Weights of a small masked image model: 147500 training examples.
Rows from block 7 of the encoder of a small masked image model, named by matrix and row number. Rows with one number belong to one neuron. Each number is 128 + 24 x the weight over its row's rms, rounded and kept within 0 to 255. All counts start at 0. Numbers have three digits each. After the name is the row's rms in percent of the matrix's.
After each neuron's rows are labels from the 100 images, of 14848, where the neuron reaches its highest value: "peak on" is the class under the peak. Only what is clearly more common there than usual is listed. The data: numbers of one to four digits printed on busy colour backdrops. In brackets: how many of the 100.
# fc1: MLP up (encoder.blocks.7.mlp.fc1.weight, 384x192), inputs 0-191
# fc2: MLP down (encoder.blocks.7.mlp.fc2.weight, 192x384, transposed), outputs 0-191

fc1.138 113:109108123158085148152117145117140115150135125148100100170141102142156113144139129117137174138112135160127146095133122140130132121142128101112138142145116114123103128134142135126122112115131129142089153119201134153141125049134099135120102128132145133136145111162118143090202153092120169159133152129166079108125164113132123119108137133036138130105065114115118154099082158144109160131120133111150136129152124162110087137137109109113141119164135101124117130101195102134153113115130106156153085127107144142160065148159130137137117130091123111135091133120124114112156116099122121138
fc2.138 122:163113146116142125113096136119135091135126148146154136090105161112115150085112114130142124113119063101109169139116144115144119120104114157166140140132113111113178126132141117123133092170108120096176085138076092124182136141122129094129096141144152124112137128110147106142128120174082125140122112147124186153128116110149149145146089123174169136131111128141140105139140090096125101064144114157118130107073127112100174097130106138121126122135144151131126131182108131141119130106108159112165124103117129148139156124117096143110121119174167174160166143117120148142064157115140126146
peak on: digit 1 (26)

fc1.234 115:089153155122120149144127124086161110124139145152168138106159140124105166123128130152099118160126109141157110147113135150128130131114118106075168127116151116154162117132072128098101125160150160155094119094150160119138142148113151153160118106123123116154090155167139087127094150138162107168092115157120118121144126102102104118161112098140141196133138099103182164114130138153127095150144099150147111131058109133123103114090137102102083085159137142134110104116123111129166133114127118152107136073140128162173095128138100151153079138102126113120137105141147142119142133111153152120
fc2.234 099:148101082120101107098137131152118102127164085159089127118116141130163142091091100078129143148106125109158108151109130109163148089148164119171149124165123145161062162110103081110174109149139150117160105122093161161115104128143112145086137120126162107110134136090149164186121132157171091099094168121098163102127105142147108118098111125146109103139159136131116113136124128096131122156088165146132138131125118110118159161127107111120176141144115148141151146139099158150149147114075112135117165139137136109097130109128137144116168118144124104163110122142117160117114100137115129135
peak on: digit 8 (26)

fc1.100 103:171089108146143129092121105151116118103108107121124100140077116078156085129111132099150127114124083041138116107118146114121103165159115107126153115166149149122118146118131134130136106176109159143118108137125180052119147138088131136140109138133115109124142132137155144125131124131133079114129172115107124114161124128141118109129158107150143114160142131149141112151148118148146114116144106117121118079094136157095164109145063131126148152091131112130153162176086133156111114136139128148137115137125125145112134143122128083137135151105159200131119140143131147134158131124196145161
fc2.100 096:136117173136101144110111148107109128140149133133132127115172095096123145124138120127117152118118116164126152086080145077134162106074172157081077167122097112135115153105163135161110136110165115125117154106117115157161098111167110084130133154157155121101147133163124116136162146121131121153095145134145103146117133132164154175142115120086109137175120115133138133102123119102144091145093124139150151104099136121152135143081076120132119159143136171138110113146127137109120122144082151115150109092106112115125156137168129184088132139151138118154102110111093144132109142173128136071
peak on: digit 1 (31)

fc1.291 092:105125145118128135158098144136147110131138168139106126076132134157111134131149101176129118100128153123120131138172149145113081077142151130138158103096106140134133131113109115133147156137124076121151115117173142132101143133101101141149114126083116128157127166171156120178110107122135102116145093156144111129119123127106126095129159116156175116143133176084137133142114155133155106112146149123172146109123145105150074128133168191119139119147122141172137154157142153066134132150107162094102141120131109152119094113130084115144093145105143135091087118087099129082153103168125140101
fc2.291 091:160123088162132088085149088106095130129177134120128103119163098104139136122118142084103129116087113093117112169113147117123166154166172143116113157151119100080127159144133182161101161095137163167118136113154093157119101141190155156109127147150125136104163099134106109131075103121142154134094138116107106101094171132108110092152103144129114114130161114159095147083173114153124131133171137138106127118155116124154147130110111109170133115106104153131095120091132134134117163109118128148138157119146125108138162123078140104092139119164108144115132154136127110141134115131137115116
peak on: digit 8 (32)

fc1.6 110:113120074162105142104140138135164159125174108120087162142129132140128129115102144139148118127117133101115160164165132167094126100122134128099147120111152105107150151116098123143141151127132135162118133135135122171133141110124201150068126119132103124156093059118106110150097152090131132125165115110125163206137136144116124112128102107095132148057153136162157111119135133142136140075170117111150135121125097130118111120183165133105150136152111116140156134125153159146126112124116102078130181125116106115092124135116128095136127123109115163118136121101104117118120168137082120147
fc2.6 106:126133147063160127142123123155137125162108112123173148102110120113138168124111081148132122171139112161105120113096133071118120151153139130121114123173071107096099131113165109148144120118132109123110167120182138116097148146122118111138133129126139121101125140131158140116144093152131128183081122177109098095163134101115091152140137155137079127189148145095098139160122090120132112175081141126135114126103149100130114107114127145133136118086158150107124113145107114085100159155134116163122118140146135114165118093149136125117101153166120104141144124126196154098114113157127140126
peak on: digit 8 (32)

fc1.188 111:134103152089130154136101107117124102103105115157096150101098124127139104153124097106111162184153102125091138049154144104101157109156147136107118133121137117117166121187128128115102133105145096131151118099117118125107141119159139135144116096139148119137150163155151166110161143143164169167105181144110105119151156115118128137138104150075155124125111121132159159116126131094120110165087160146136089077135136138095150120160077114111146129145184102139124126141146128136132116130097129159126132082106114115167129109101140150147171155139147122142115096118123148081110114096169135124
fc2.188 099:149110105132101134126123123143128158148140162144161105173147123161118128108113110115116148100102087118160166161154095141155099135088106119118110082145100095114173103117132140153172127148139136124133153149140138157199170129141141137130127159156139166149165092106092149136094133121102145142126149124106129140151105123145153088160103141109128110115127132186127110126110131124126099123126105120084172090120100134141110158127115132081121092134100167106103137105136143150191122127123130126164101124124135147165102140146106127104123126107130095153109085099123090139094078134104066146
peak on: digit 1 (30)

fc1.13 092:158135098132142138102138104089114116140113119117133128133078103111137120117100116144168151179111149057122112094110141127110155104155138126107109102179109118101151117163135150104100102112093148106108111155146183113160141134132087111131128153140171148084146129172144127069144146143120163099132119107132116133121142108166143119114168121089157101152072131101131147104103165150146110114146133150187118119148134148117095150121104135145142145112135136117138122131153092166092123115154122136156135143102127119090124109138078148130143146121190106125171175147083141138133128114141142140
fc2.13 092:145139135099121133091137166152140099124117110111111176170138104085150152116132099111084166101098123145114156135107119082142118098074100143156081152123143107136161139103141177182141171120171139113165179141102112144123149100117119109126146134149124109125127110095168151145135134115126097137136128156152104133101134134095111131131123172125106138147162165140109126138171067163112085093121086113083147111127104151129152123136113121140167141140125136090122122139120151103139106096103124109129096126168096124137139130140162133088145148149130160176118134144133133128137114170074123116
peak on: digit 1 (31)